{
  "model": "class-conditioned spectrogram diffusion model",
  "dataset": "single English command words and digits, spoken by a formant synthesiser in many voices",
  "train_examples": 78125,
  "n_mels": 64,
  "hop_length": 160,
  "input": "log_mel",
  "spec_augment": false,
  "win_length": 512,
  "conditioning": "class",
  "arch": "dit",
  "objective": "v",
  "cond_dim": 256,
  "targets": ["word"],
  "num_classes": 50,
  "cond_dropout": 0.2,
  "norm": "rmsnorm",
  "hidden_act": "squared_relu",
  "mlp_ratio": 3,
  "head_dim": 32,
  "fused_qkv": true,
  "qk_norm": false,
  "inner_norm": false,
  "moe": "top_k",
  "num_experts": 32,
  "moe_every": 2,
  "expert_mlp_ratio": 0.5,
  "experts_per_token": 2,
  "shared_expert": false,
  "patch_size": [16, 8],
  "layers": 14,
  "width": 256,
  "positions": "sincos",
  "optimizer": "soap",
  "beta2": 0.95,
  "learning_rate": 0.0026,
  "beta1": 0.95,
  "shampoo_beta": 0.95,
  "eps": 1e-08,
  "precondition_frequency": 32,
  "max_precond_dim": 1536,
  "one_sided": true,
  "adamw_lr_other_params": 0.00095,
  "ema_decay": 0.995,
  "magnitude_pruning": 0.7,
  "max_steps": 16300,
  "batch_size": 256,
  "epochs": 53.4,
  "lr_schedule": "wsd",
  "decay_fraction": 0.2,
  "final_lr_fraction": 0.05,
  "warmup_steps": 810,
  "weight_decay": 0.03,
  "adamw_weight_decay_other_params": 0.01
}
Rows from block 7 of a small class-conditioned spectrogram diffusion model, named by matrix and row number. Rows with one number within an expert belong to one neuron, the router's apart. Each number is 500 + 25 x the weight over its row's rms, rounded and kept within 0 to 999. All counts start at 0. Numbers have three digits each.
Before each expert's rows are labels from the 100 clips, of 14848 (inputs lightly noised), where the router gives the expert most weight on average: "responds to" is what is common among them. Only what is clearly more common there than usual is listed. The data: single English command words and digits, spoken by a formant synthesiser in many voices.
# router: router (model.blocks.7.mlp.router.weight, 32x256, trained with AdamW), inputs 156-207
# up: expert up (model.blocks.7.mlp.up, 32x128x256), inputs 156-207
# down: expert down (model.blocks.7.mlp.down, 32x256x128, transposed), outputs 156-207

# expert 11
responds to: /t/; quiet level; /u/; word: two
router.11:519509523444473496497494501472508521523448490521506499497503475481483498496488538467502477474491495520551502493495519526458500506558552497474531460462531465
up.0:500474500568500500500514500500438564465500500500500500500500479500471500500500500453500518500500500500500508500500500500500456518453442500500439500500500500
down.0:557500500524500500500500500538544500500500500552500490500494565500500500500500500497500516500500500500500490536500458461500500500507500485500500500500500500
up.1:416500403500501500514500500500500500432500500514566500500455535500500500500500500460500500500500500500500472500500500466516500500500500500466559518500500500
down.1:500500500480500500500500500500500500500500500500454500500500576500500500466500500500500500500500500500557500500500538500500500500500454500500500485586515559
up.2:500500511500520500500500564450500537500500482500500500500480537500500459500500500567483500500500500480500500500520500500500500500541500500505500500500500461
down.2:500500500500500500445500516500500577500500500500598500500500500559500500500500482500500500500502515500500500500547500500500500451407500500500499500430500500
up.3:426586500500500452500500500500500500500511500500472500503500500500500414500500500451431445500500500500473500451500500500500500500500500500500500500500500469
down.3:500500500500500500500546500500538500500500446500500536519500500500500500500500500477500500500500446433500500499500500500537500500500500500502500500500500500
up.4:500500500500546500623407500500500576500500500500500500500500528500500500500492471500571500500500503500500500500503500500500500500500500500502500500500500526
down.4:500500500500481500500500500551500459500500500500500500470500500513500587500500500500511500500500500500500500500543500500500500500537504500500500500563500552
up.5:500500500479504500500483500500461500500483500500500488452500500500500500500500500500534500500500500490620500500467463500500500500500500545500500500500500500
down.5:547500500500564500500500483500500500500545500525500533500500569500500564500500500478500500561500500602500534500500498500500500515500500500527500500500500500
up.6:497584500448500500593500500500500507516500500500500500525500500500500500454578500500500500500480500550500518500500483500500510462500500500500476500509500586
down.6:442572500585500444500523484500500494500500519500516500500500470500500500500500500500455470500500534468500569500500500519485500500500500478500486532491527500
up.7:477500584520500491434519500500500500500500500500500500505500500500500502500500560531500500463500500464500500500500500500407473500500500500500543497500500500
down.7:500500500500500500500500500500500500500500443500475500500500500500500500500448500500500500500500500500500500500500500531500500500457466522500499535525500500
up.8:472500452596500500500500500500500500500500500533500500500459379500500524500500500500490500500500500500500500521447500492492514442500500500517500500500511500
down.8:500500500500500500500500500566500500500500500500500500500500500500500500500500553501500500500500500500500500552500500500500500491500500454500500541556500500
up.9:500500500500500500500498500423500500542500500500556500500500500500500529500532500500510550500500500500563470500500495500500500554500500500488438500554500573
down.9:500500500500500500500500500500500500500500471500500500500500500500500500500500500500555483500500516500500500500500500534500500500500528500500500539377500495
up.10:500533500500500500500500500500474500472572500544500500500500500487500500500500554488500500500500500500500500500500500500500457500500500456535500500500500500
down.10:500500424500500500500498468451572537500499500500500561500463487482500502517470424500500500500500500479500500500500500500541500539526500500513509500500500476
up.11:500542500500500500500500500454500542500500505500500500500523500501500500500500478551500500556500500486500500500500500500524500500500500555565500507500500500
down.11:500500500500500511500500500500500500500469500500500465500484500564500563454500500500429500500500500500500443500500525500500500500500500382500500536564500500
up.12:440500500431494493500514500500500500500500500500500540500500500500556435611501500500500500519503500500500500500500500500500500500500520500500500500537463500
down.12:500500500500500500500500500531500499500500500500500500500500500500500499500509500500500505500500500523500500479528500500500500446500500589469501500467500500
up.13:500500500563500500500500500587519500500500500500500500500500500500544500522500500580500500500500500500547471500460500486500500500500500500467500463500500566
down.13:500500500500500500500500500541500500542500500500500580500500500588500500500500500500500500500522489500500500500550508500500479500511513500500539500548500505
up.14:488479542500548500500538532521496500500500500500490483539500500500500500500500500500500493500500500493555500500527524528500500500485500500500500502492471500
down.14:500501500512401500500429513500500500500500508513522500500500500500500532500426461500500526500560512500442500433500477504508500500485500500500500586502500500
up.15:458500535500500500579509500500414500500540500500500516500500500500500500500500500509500500500549500500474516562500500500500473500566500500500500500512500453
down.15:500500500474500500500500500500500500500483513500424500435500500500500488500500500500500500500500500500500537434500500500500500500500541517500500509429500500
up.16:500500482500500494500500500500559477500500511500485500500500500500500500500500500459500500500500500500397500546500572500500460440500500500500500500500500545
down.16:500500475500500500500507513500518500500500500500530500500500520500575500500551507528500500500500500500500470501500500500495500566475500500500514407500459565
up.17:493500464500485500500474456465500530526539538458498533522469500515500465500500484518500500500524526556518500500500526470500490526500496435533488500532524550
down.17:500503441467500500528500546501546500467557500568486487500485500480500479500499559460539516489500507548462510500500452477500531500500518472500464500453451578
up.18:417500500500500500500500500500502500500500500500500500500500500474500500500500500500500500500500500500500500500500500488500500500500500500500500500500500500
down.18:500500500500553500540500500500558500500500500500500500500500500500609500500488500489459500500545500560526500473500491519500500511500500536500500495500500500
up.19:500500500500500500515500500500559427500500574500500500500500500500500500500500500500500500510500500494446447493500539564500500500433500500500500500432500500
down.19:500500500500500500500500500504500500500500500500500500500500500500500500500500500500500500500422500500500500500500525500434441500500500500429500500662500500
up.20:500500500500500500500500500500500526500500500500567500500500500500500500500500500500456500500451500499500500500500500500500500500410423500500500500500534500
down.20:500500500500512500500435500500500500500532500500539500500500500500500500500500500500500500500500500500500500500500478500482436500504500500500500500500500459
up.21:500500500500500447500500500500552536500522462448500500486500559500500500500555485500500500500500500502500500500500500500500517500503500500500500500500496460
down.21:500501500500500533500500500498500500500564474500500500500571500500509500444500500499500535500500500500500500496493500580500500498500500500500482525470500500
up.22:500553481508500516500500500500473500500500500500590500500500500500500537500500500532500500500500500500500500590500500500500500585500500500500500500551500500
down.22:509500500471493500512500458500515500488500500535500471500500493500500500528500500500500500500500500500500534500500500500500379500500413546500483562447500500
up.23:489500500492500500500433500528500500493500530500500525561500500500600500500500559500500500500458500500500500500500500500500536500500500500500518500540500500
down.23:500500500500500500500500500571500500500500500500400500500500500500505500500500500500500500500444500500500500500500500405500521496500500450500500445444500500
up.24:450444500535500500500500500630500488500476500531500500500506500500500500500500500413500500463541500500500500500500533510500500500500500534500500500500500500
down.24:459500500500496500500500500486500500514488500500500430500500500500500500492500500514520500511445500500500472500500500500500500522500500500500450500557462501
up.25:500500500500500500500500500500577500500500500500500515500487500494500500500500483500454500500500500500500500500500500494551500515500500500500476442500408500
down.25:500418469500500500500500606500500500500500500500500500500500500527500500500500500500500500500500500500500500476500541500500500553500500500500500500503500488
up.26:500500532500500496507535500470500548408500521534500500535500507524500500500500500466500449500500500500500500500462500500500500572501478505500448531576569500
down.26:497500500500500500500500500500510500500505500500500500448558500500500500500500500500500511500500500500500500520581500500558500511500500540577503447466473468

# expert 4
responds to: quiet level; /n/; /w/; /ʌ/
router.4:545542511517476507500511475486486509498513495505496473504510456467508494478467519519487498491515461491531504461493497514506512495529498475483526490477553485
up.0:500500500500488551500500500500487500500427504554500522501500478500500449478560500500500500474500472500449500500503543500500500500500500491556500500500500500
down.0:438500500500495466500500500500500494500518500569500500490532500500500500511500500477482500500502500483500516500550500500564500500500561534500500500502500497
up.1:437500500500568500500500500463500500500500500500500500500500500500500467500500500500500500500500514500378500500500500500513500500500500500500500480500500500
down.1:552500500500500500500500588500500468500500500521500473496500500500500500500512500500500500500500500500500500500500500500500500500500500590500500500500500500
up.2:500500500500500500500500500483500500500470500500500500500436533500523500500500500500500500534436500500500500500500517500644535500500500500500508500543500500
down.2:500500500500500500500500500500437500500500500500500473500432500500500500500500500498500500500500500500500500500500589500532500500500451500445466517420500500
up.3:500500500500424500500500500500500500500500500500500500546466500500500500500500500500500500501500500500500500500500503500500502525528500500500500543484500500
down.3:500500500500500500500500500509500500500500500500500500500500500500436552443500500480500500457439478483500500553500500491500533549468500574386526500552489500
up.4:459505500483500500503500510500500500399500435500609499500526500561500494500500500500523500500500500500500494500461500500500514500500500500588592500500500490
down.4:475500500500500500500500500556500477523500500517486490394500500500500489500500500500500500553473500500500483500447500500500500500500500500498500500513398438
up.5:500500500484500492500500500515500500500525500500500500563500500500500500500500500500500480480500500500500500500500500500500500470500500500500500500500500500
down.5:432480500500500500500500500500500449500500500500501500500525500526571500500500500573500500500500500531500500500500436500473500470500500500526500500500500500
up.6:500500500500545500536500500500500582500500500500500500500475472500524500500500500500500543516481500472500500500500500500500530500500500500500500500500499494
down.6:500500500516500500500500455500500453500500500500500486500500500500500492500500500452500500500454500500500517500500413500500434500500500500500512500414399500
up.7:500437500500500527500545500500500501500500464465500500500500500468511500500500500500500507500500463500500500486500500500492500500500500500500500536586604466
down.7:500500515489500500500548500469500533500500500500500494573500531500500500500500500500500500500500516500500456544453501500558500500500541500500500500479464500
up.8:500500500500500500500500500500483500503500496500500500500457500493500500500498500500519463500500518500500500500500500548533547472518463500479495500500500500
down.8:500500492500500500500500485500500500500484500500500500500500500500500500500495500500500500500500500500484529500500500500500483448376500533433561545500500500
up.9:500500500500500428518533500500488560500500500500643500500500500469500576500500500500500500526521500531500500541463500500464502492500500444500494500523500500
down.9:516500500488451500472509500475500500500488500500500530500500482500441582500500500500500500500470491424494500464500500500500500475500500500500545551533500500
up.10:500476513500500499500500500500500500462481500500500500567431500425500500500500500500500500500394500503500525500500500500500500500500500500500500500500500500
down.10:500500500508533492500500500451500500500500500500553567482587500542555500492500512471500500500500500555415500500500500487500476521500570499500500478525486500
up.11:500500500500443500500500500500500500500500500500457500500490500534500500500549500500500500500500500500566494500500500500500463522500500500500500557500500499
down.11:500500500572500500500500500500500562500500500500500500500500500500500573515500462500471500487500570535555500538500482500500500500500500500500500500500473500
up.12:545572536500500500545500500468446500500500500460500500500437500500500500500523576500523500500500500500500500500500562524500500500473500500500465500500500500
down.12:500500500500500500500520500500515500500479500500500500500500500500500500531500500414500500500500387485500500500500500474500500500452500500500430500500500520
up.13:500500500500545375496500500552500515500500480500500477500500500500513500500500529500500500500500500439405500500500500500500503500500500485500500500577500500
down.13:500500436500500541500500500566494500500500486500444500536500501500463500500500500500500500536500500500500500500500500544500500416500500500500500470623500500
up.14:500447500459500500500435500500500500500571519500500500500500500500500500567555500556521500498500479500500500500500540500500500500500537500500542500500500500
down.14:478500500500500500500500500490500514500500500500500603500500500500500500500500500414500500500500500507500500500539445482500500410398479500500500489500500500
up.15:500500500500500500497500500500500500418500526500500500500475500500500500500524500500500500429500500429500500555510500500500564500500500500500500500500500500
down.15:503500500500501500500495500500500500552500500502500500500500500500473500500500500500500500500397500500500500500500522500500500500500508500474500500500500500
up.16:431500500500500500387485500500547424500500491500535500523500500480487500525489500500500586500546500500500497478500500500486500567502500500500500500500500576
down.16:500536500500500500487500537500500500500500470500500470500500500500515500466500522526500473500520500500500500500500469487500548500517500504565481433548485518
up.17:500500500500533500500500500500500500500477500473500500500500500500500500500500500500491500500500500500500500500539500500500500500500493500506488500500500500
down.17:500564500500500500500500500609500500500500500500500459500500500500500500500474500500500500500485500500500500469500500550500485500500500500500428579506500500
up.18:500500500500500502500500500500500500500500500474500528500500497500483500500500500528467500496500532500500500500570546500486500500553500500539456500568522500
down.18:500500500500515500500500500500500544500582515532584509487545500500500500471500500500500477500500482500500500500500500443500500610500539448500500579444500500
up.19:500582500500491521500500500579500500500500500488572517500500500500500488500572478500439500500500500500460500500441500500500500500500500500486444593500500500
down.19:500500500500549500500500500500479500492500500500500458500500500500500500500500500500500598500500500460464480500545500500500500500490500500453500500500500480
up.20:471550500471477500500500535496500494500497500500500438499500500500537500500507500500500520500450466568545500500500500500527500527500500500500500449500500500
down.20:500500500512483500500500500500500500500500500500500509500500479500500500500500500500500500500500500500500500423500500500500500500500535500500513480559500496
up.21:500500500500500500500417500489500500500500500500500458500500500500589500500500500500500500500500471500500436436442500481500500500504500500504535544500500500
down.21:500500500500500500500500500500500500500500500500500481500500461500500500500465500500500532500500500488539500500500493500500500465466500500500500451550500528
up.22:500500500500505500500500500551500500588500500501500517500500500500500500509500543500500500500456500500500500500459500500500500431500500496500500500500500500
down.22:500500482500522500500573500529500500500500500500500508500500500500429500471500500500500439500500481500461500438472500575500441474500443533394500500500528500
up.23:500500457500500500500500558500500500500500500536500500526476550500500500500500500500470500511500513500500500500500500500500500500500500500500514606500500500
down.23:500537500500500464500456500427454500500500500472500500500500500500500500511500500466500500500500500508500500434500500500500475500500500500488500500596500500
up.24:500500500500556524491500439492463500500500500583500481500451500500500500500500500552500500559500500517487458500510500500500500510495460500500500500500500500
down.24:500500500500500500502500500500500500500548500500450500500522500500500500500500500500500500426500500500500500500500426635531500500442500500500565609540500500
up.25:500500500500500500500500500500500500500500516444500500487459500500500500500500500500500500500500568500500500503500500500455460500500500500539500500500500479
down.25:500440567500500500507474500456531495521500568500500500453507500500500500500500500500500500500500529472500544500485462527496500476500524500500500500484534500
up.26:500569500523533480527500552500440546500546546500500500500500445534514500500500500483465500500500500566500500510500478492500500480500484500472500510500541454
down.26:500500500500520477506477500500500500500456500506518500562518500492500500435575621549500545500496500500500478508545500500500481500500484500500500502500500458

# expert 1
responds to: /p/; /ʊ/; /ʃ/; word: push
router.1:543504506473455531506486549441535533514487492527493529484511505506495497470509513462537512513501500550557520524496501516472545539524547504480532445471529496
up.0:483500500500500500540500500543500500611500500515594500489500500524500429500500500500500524500500500500484500500500500500500500500500500595555500500500500500
down.0:500500584500500500500500464500500421500500500475519500500500500500472500500600500500500500500502500500500500516583500500500500500525500500500500500500500500
up.1:500500500484541500500500500470488467501400500515589518464441577500500500500513500500533500575466500454546538500478500500500500487500500500500452500500500500
down.1:483500500491500500500520500500547500500500500533500500500500500500500500500500500500500495500500500500506528500500500500500500500396500500500417500581500500
up.2:500421500506544583500500500406481500500500500500500500500500498500500500500500500500500486500500500500475500500500500500500500500612437500500500498457500521
down.2:555500500450500500500500485500500500500500500522455500500500500500500529500598500500500500500500500500500472500500500500542488500500500500500479545679500500
up.3:444500500500500500498500500500548460486493500500500490553500585500500500500500500500487474500500500552434504543526500500500500535500500477500500500476500446
down.3:500500500500496500500443512500500493519500516500500500465500486469500507500500499500515500500500500497500500500500521495500500500494475500500493500542479514
up.4:500517397455500500500500572500500467500500471500500500500500500500500500498512625500494474443500522500500500500500500493500487500500505500450520500518500500
down.4:529491595500432500500500500456500500500500482500500544500500500500500500455500500515500500500500500529500500465443500500500500500500500500500500500522507500
up.5:500500500500500500500536500500459500500500489500500515500500500500466500487500500500500552500500500500500500500500525500500485500437500432500500500500500453
down.5:500500530500500500526544500500473500500500494500468500500500520568560459500501500473500500529535500479500500514505479503500456500500478500500500580468500500
up.6:500500477546500500580500553500550500500500500543537500461500524495500500483464500500472551551500500500513500457500500500500500505537574517500500500521500500
down.6:500500500500500500500500500500500500500500542506500500494500500500500500500500500500500500514500568500578544500500500500500500443500476500500500498577500546
up.7:500500500500500500500500500500496587500500495500395500509500500500500500500500500532500500555500500500500500500442500500512500480500500477500500500500500490
down.7:486500500500500500500500500500500500500500475500530500500500500500508500500500500502450464458500500500500500500500591500500500500500500573500532500500467500
up.8:500500511486500494500500543500500500500478500500500500503500500500543483445500500500500496500396450500480500500428500500488574500500500500500452500500514500
down.8:500501500500500500500500500500500513500500500500500500469512500500500486500500500548500500518535499500519521500500512500497500500542500500495552540360496525
up.9:420500500542500500500463500473500500500543500500500500500502500500500473500500500500500477500500500500514500459500500500500500557427500449506445500500464500
down.9:500500500513500500500427500500500488494500500500500526535500486430491500500500500469497500500500500500500538500559413500500515500500500500483465500538466502
up.10:500500500500500547499500500500500500500500418515500519501500500500500500500500540500500500500500500500500462487464500500500480415500429514500420500500497500
down.10:436500500500500500482500500481500500500500500500500500500500500443500500500500455502500438407500445500493462500500500500500479500500454500500500501568500460
up.11:500500500500500500500500500500500500500500500500500541550500500500546500458500500500500454492500500465559482500500500500500529500500500500500500500500500492
down.11:531500500500500500500500500500500500500500457500500500500500406500500500523500500491500500565500500500500471500500464493500500538500500500500500373560500500
up.12:472500370500500500500500500500500579500472500501500500543500500543500500500500591500505500534500457500504500452459500500500500500500500500500500500500500471
down.12:502500446500500500500497500545531443499500480500500500500457500500500512500479500452500500500490500500500500526500500535506500500500500511500499500503500500
up.13:500500508500500500500524500500537520455500500500446441500554500557500500500500500480500500500500500500500500500500422500500500478500500517546527494520458500
down.13:500491500500500500500500500500500500500500500500465500462499517500500500500500500500500481500500537500500457420500500500500500500517545515474522487500430500
up.14:500500469544500500500500500472500479500526532500500500500500500500500500502500500500405500500490500472500500500500500500448500493529500500500500500500500500
down.14:500500500500500500500500574500500438500482500541479500500500500543500526500500500455500500500500554500500500500500500500482500471500500500500500500500497500
up.15:484500500500500500500409500528500500450500500500500500500500500500500500500588500500500500500500500500500500500500521477500576453500500500466500500500495500
down.15:500500500500500500500502500500500500500500500500500500540500500500500500500500500436500500500533500500500500500500500500500500500452500500500500554598500500
up.16:500500500476500443500530500500500500500463500498500500500500500569454514500500500500500500500507500500500500476500500500531500500500536500528489544555500472
down.16:500476500500500500500498474500500500500500500510521500500500500429492500500500500500500500500500499500476500500500530500500500500459500549505500500618462536
up.17:500500473557500500581500539500500500500500500557500500500500459500500500500504500500527556476519500529465500500515500500500500500500500500500500523500500454
down.17:500500500500500500454500461500500500500500497500500457500500506500436500500403500500500500500500500430501500467500500500500500517455419500571500500538500500
up.18:500500500526460500500500500500541515500500500500465500500500500503500500500500500503500522500500500500500500500492500500500480420500524500500508500500500500
down.18:500500500500500500484506500500500500500500500500500500500449500540540506500500469500500500500500500500500500396500500500500500396500528500579462500500500500
up.19:517500500500500500500500500500500500500500550500500500500500545453500500500500500500500500500500500500500500500500500500500500500500484500500500500500500500
down.19:500500500500500500427494500500500489500500487500500429472500500582500500500511500444500500500477500500532500470475502500430559500500513500500500500500500500
up.20:474500500500500500500500463500500499500566500500474500507500500500500500530429500552461500500500500475500480500500500500500494500391500474500521510500500484
down.20:500500500437500500500500500500500555500500500500500500500547500500520500500500500500500500500531500500500500500500475500367500500560500548394557500585500500
up.21:428500467500500500500500500500500511500500500500500500509508492500566428454500490500500500536418474474500500500500500500497500500500500500485448500502503500
down.21:500500500500500500500500500500500500500500500500500500500500490500500500493518500495492500571599497512500500500500500500500500500500497496503500481391483500
up.22:496534517500500510500503500474500500500500500559500471500457482500418500580562500500433510500485506500500500553511500500505443500500449474500537500500500446
down.22:500502476500500515500500490525500500500500500450398500500500500500500500500500462500500500500500554578487500557529574501500500500500500500500500521437500476
up.23:500500474500500500500500500539500435500506512500500500500500500500500500500488500500500500500454500500500500553500500500500504508500500507554407500500500500
down.23:500500500458500500500500500500500500500517500500500500500500500500467500500500505500500500500500500500500500504500500500500536542500471500428500500500500500
up.24:500491541500500500500536500500497500500500544496500498500500500500500500500500500500481500500500503500500500500500500500500500500410500500477500573500500511
down.24:500500500500500500500500447500500464500500500467516500500500500500500509500500500499500556500500500500500487492500500500591500500500500500500500452500484459
up.25:500520500500500500512500574500473500500460500500440500552500500500500450500500522500500495500500500500500500519500500500514452500500500485474555500529472500
down.25:534427519500561500479500500549532473417503500500500500500500500505500500500500500500500496500516526578500500500500500500500500500500500500500500500500500471
up.26:500495500500570484500500500500476500500500500500500500500458500500500500500500484500500523500500500545500500500500500500500500500430500599500500500500421535
down.26:500500475500530500500500500500500478500500500500500500500500500447500500521500500500500486548500500500491500500421500500500500500591581500500500500628500382

# expert 19
responds to: /l/; /f/; mains hum; /ɛ/
router.19:481485518466494520510514477517470512486513477495502509512538459472498478464487460473488467465450475473513502488527484536503486509561493498465488470453502477
up.13:500500500500500500500550543500515454485467500500500500574500510500531500552552500500500500500442500500500422500500499495500500500500375500521500500500500488
down.13:500500500519500500500582500500500500500500500500500500500500500500500500541500500521530500509500523450500420500500556529500500500484493500500500500500500542
up.14:500470454476500534500500500500560500500500497492500500500500500467555500500500500500500562500500500500500500520500500492500500500500468439500500500475500500
down.14:491500500508500464500541500475500500500540500500498549500500506470500500500539500500500500500500500500500500500429500517512500500500464500500500500538500456
up.15:500500500500500500500409500500500500500500500500500500500577500500500500500500500500500429500500500500500500500500500439500500500500500500500500500500500390
down.15:500500500500500500500500500500420500531500500500524500500500500500520482464500500511500500544500500500428500500500500500500500500500500545500500500500500500
up.16:475500500500500500500500500500500500500558500500508500595500500500500500500500526469500500500500500500455500500500500500500500500519500500500500500565500475
down.16:500528500448553504500500500500500500500512568500500519500500518500516500500500500459500500500500495421489454518500500563500500512500500498500500500500500500
up.17:439507500500500500500500500544500500483500500500500504500500500467586500508500500500500511481500500529500487500500556500500500500545500431528500500500500602
down.17:500500500511500500500452500408539500500473500500500500500500500500500500500500500500500500500500532500500500500500514500567500501500500500500567500560500499
up.18:406500489500493531500500500500500540500500444500565501500437500500500500500500500531482500500500500500500500500500500435478500510487500500500500500500500500
down.18:500500500531500500500500500500500500500500500500539500500500489500500500500500500500500500517500500500500500500500453500500500500500500500500500500432440500
up.19:493500500500500500531500500493500500513500500500500500500500500500500500500500500500500500419500500500500500500500500500444500500500512500500500500500500416
down.19:549500500497524486457500500378530500500500500500500500500496500500500500500500500500474551519500461601500498500500500500500429500481466421500449500376500500
up.20:500500500500500541508407500500500500500484503496500500500500580496500578500500441500500459546449500500513500500500530500585500500500500500500500500446518500
down.20:500408500500500500467500500500500500488500500500500500500500530538500471500500500527500500500500500500500460557500594500500500500500485500560500500623500500
up.21:500472500500500500500500500500500500500500500500500467500500500500500500500500583509480458500500500566500500500407476500500500500500500518500500500564403500
down.21:500500541500485500525500500477500500500500500458539500500500500500500500500500516500500500500500456515500500500569467500509500500524500500500420439465500458
up.22:500500451500500500500502512500605511500500416500500500583434591500500530500500500500447500500500500500500500482500500500500500500500500500529500507500500500
down.22:494500500500500500500500500500524500500500500500459513446441500500500500500446500500500463500480500500500500478500500500500531500500500563500463516500500500
up.23:500480500498557460500500559603504577500500500505481529501500501500500500492529500519500543500500500511500500500500500500500500534551500500500500576476500472
down.23:500500473537500500479500500500500500500500500500477500500500500500500500500459568500500500500500500500500466461525582500435500487500500500500534537502521500
up.24:500500500423433546500500561440500501500447500500471500500563500533500516500480500500460500569477500500500422500500500498500500500422500470500479500500500500
down.24:500500500500500500500490500500444500500500500500573500523500500443500500500560506500500534500552500500500500500500518500500500500500500500500479500500500500
up.25:500500500500500500486510500559514500500500500500501500500500500640500500500500500574406470500500500500500500500496500500500500403500500500500500500500500500
down.25:500500500500500499500500500500500500500500500477500500500500510500500500464500500500500500500500500500500500500500500535500500447500500500447500500362500500
up.26:444467500500500565500500564500500500500500561500500500538500542500500500500465500500500500500500500476500500500500500500409500500500500500535500595500500500
down.26:471500445500500500488500529471436500500500543500534500500550549445500500500559500546523500500500517500500500500500500500500446500500553500500500500500514500
up.27:500500500500605500500512500500500500500500500500500500500500500500500500510420500500500500500500500500500500500508487493486500500530500500500500500570500500
down.27:546500500500500500500500500500500500466500500500454534500500500500500500500500500500500500500500500500519443455500500500500572500500500464500500500500651500
up.28:500500500500500500500500538500609500500500523500500500500461500500500500500549500500500473532445532500500501500506482500500500500500500500500500500500609500
down.28:500500500500502500500500495500500500500500500500482475500500488457500500500500500500500500500500500500500500500500500555458500500500500500423500500565500500
up.29:500592500500500518500500500500500500610500500472500476500500500500500500500500500435500500500500500500500500500500511500500500500443500500433500448555500500
down.29:500500500500500500500500500500567500500511500500500500500500500425500500500500500500500500500500428500498500554500507500581495505504500500476500472500500500
up.30:482500500500485549518500500581475549500500500500500501409500500476500473500500500489468515448500505500500500485500500503500506500484479500500459500535500500
down.30:500514498556500500500500470500500500500500500500500500500503500500500500500500500500466500500500483500500459500531540452500500500445500474407405553453500543
up.31:494500483500500500468500532542500500516500512554500500500500500500573431500500572500477500500466500453500500592500500550562571550552522538500500543500486500
down.31:508500500500500500496468500500556500500500500500500500500500500524442533480500500500500481500421500500517512500500466535485500500500520500500513629471483515
up.32:500500500500500500518542500500500575451516551500500500500500566522500470500500461500500500500500500500500493500500546516500500500500557500581500500500517500
down.32:500500500500500500500500487500500500500500500500528500478500500484434500500500500500500500500500466504498500500500500500576558500567500500452500500500500500
up.33:475500500500500500500500559500500500487500500539552500500500500500500500494500500500437472500452500500500500500464500500437500500500539500500549500533398500
down.33:500500500500500500500441535500456555500500500500500500486553500500549500569506500500500500465500500500500500525500500500500493500563427500500500500500500500
up.34:500500450500500500500500448471500500500500427500533500500500500500610500500500500500500500500427500464557500500500500500500467500500500500500500500500500500
down.34:500500500500500500500500500500500500500500500500500500500485500500500500470500500500500500500628500500500500497500502500500500500500500500500500500500534500
up.35:500502467500521500500500500500520500500500500500500447500500500500500500500500500506500500500500500426500500500500500500500500500463446500500500500574500500
down.35:500486500500500500500518500500500518542500500500492500500500500563500500500500500500500500538478453500516514500500394617500486500500560532500500472500560500
up.36:500500522500500479500500511500451539500476500500500500500500533500472500500466500590500500500500576500500500538403500500500500523500523500500500500526500504
down.36:486500500500500500500500500500500500500500500500500500500500500500523515500499500500500500450500500500500500500477500517499409500500531498500500500514532500
up.37:516500500576526485500500500500562443500522446500500500500525500502500538500500500500500500500500441500500479500539527500500500500490473520500500523500500500
down.37:500500500500529500500500500470500500500500500500500500500500500500500500500500500500500574500500500500500500500517502500500507500500500500553500500500468500
up.38:500500500500500500500500558500500500499500500475500500500500552473500500444500500500503487391500500500500500500500500500500500500500500500500500500500500500
down.38:500417500500500500500537500481500500500500500500500500521500500574500500500500500500500438500500537500500500500500500522500500500461500500459500438613500455
up.39:402500445500500500500500500500500500550500500500500500500500500500500500536494500482447500528500500467500500500524538500500500459500500479500500554529419500
down.39:500500500500500500538500581500500500500500495500566500500500500500460500500500500500500518555500435500500500548500500500544446500500500500500500500500500475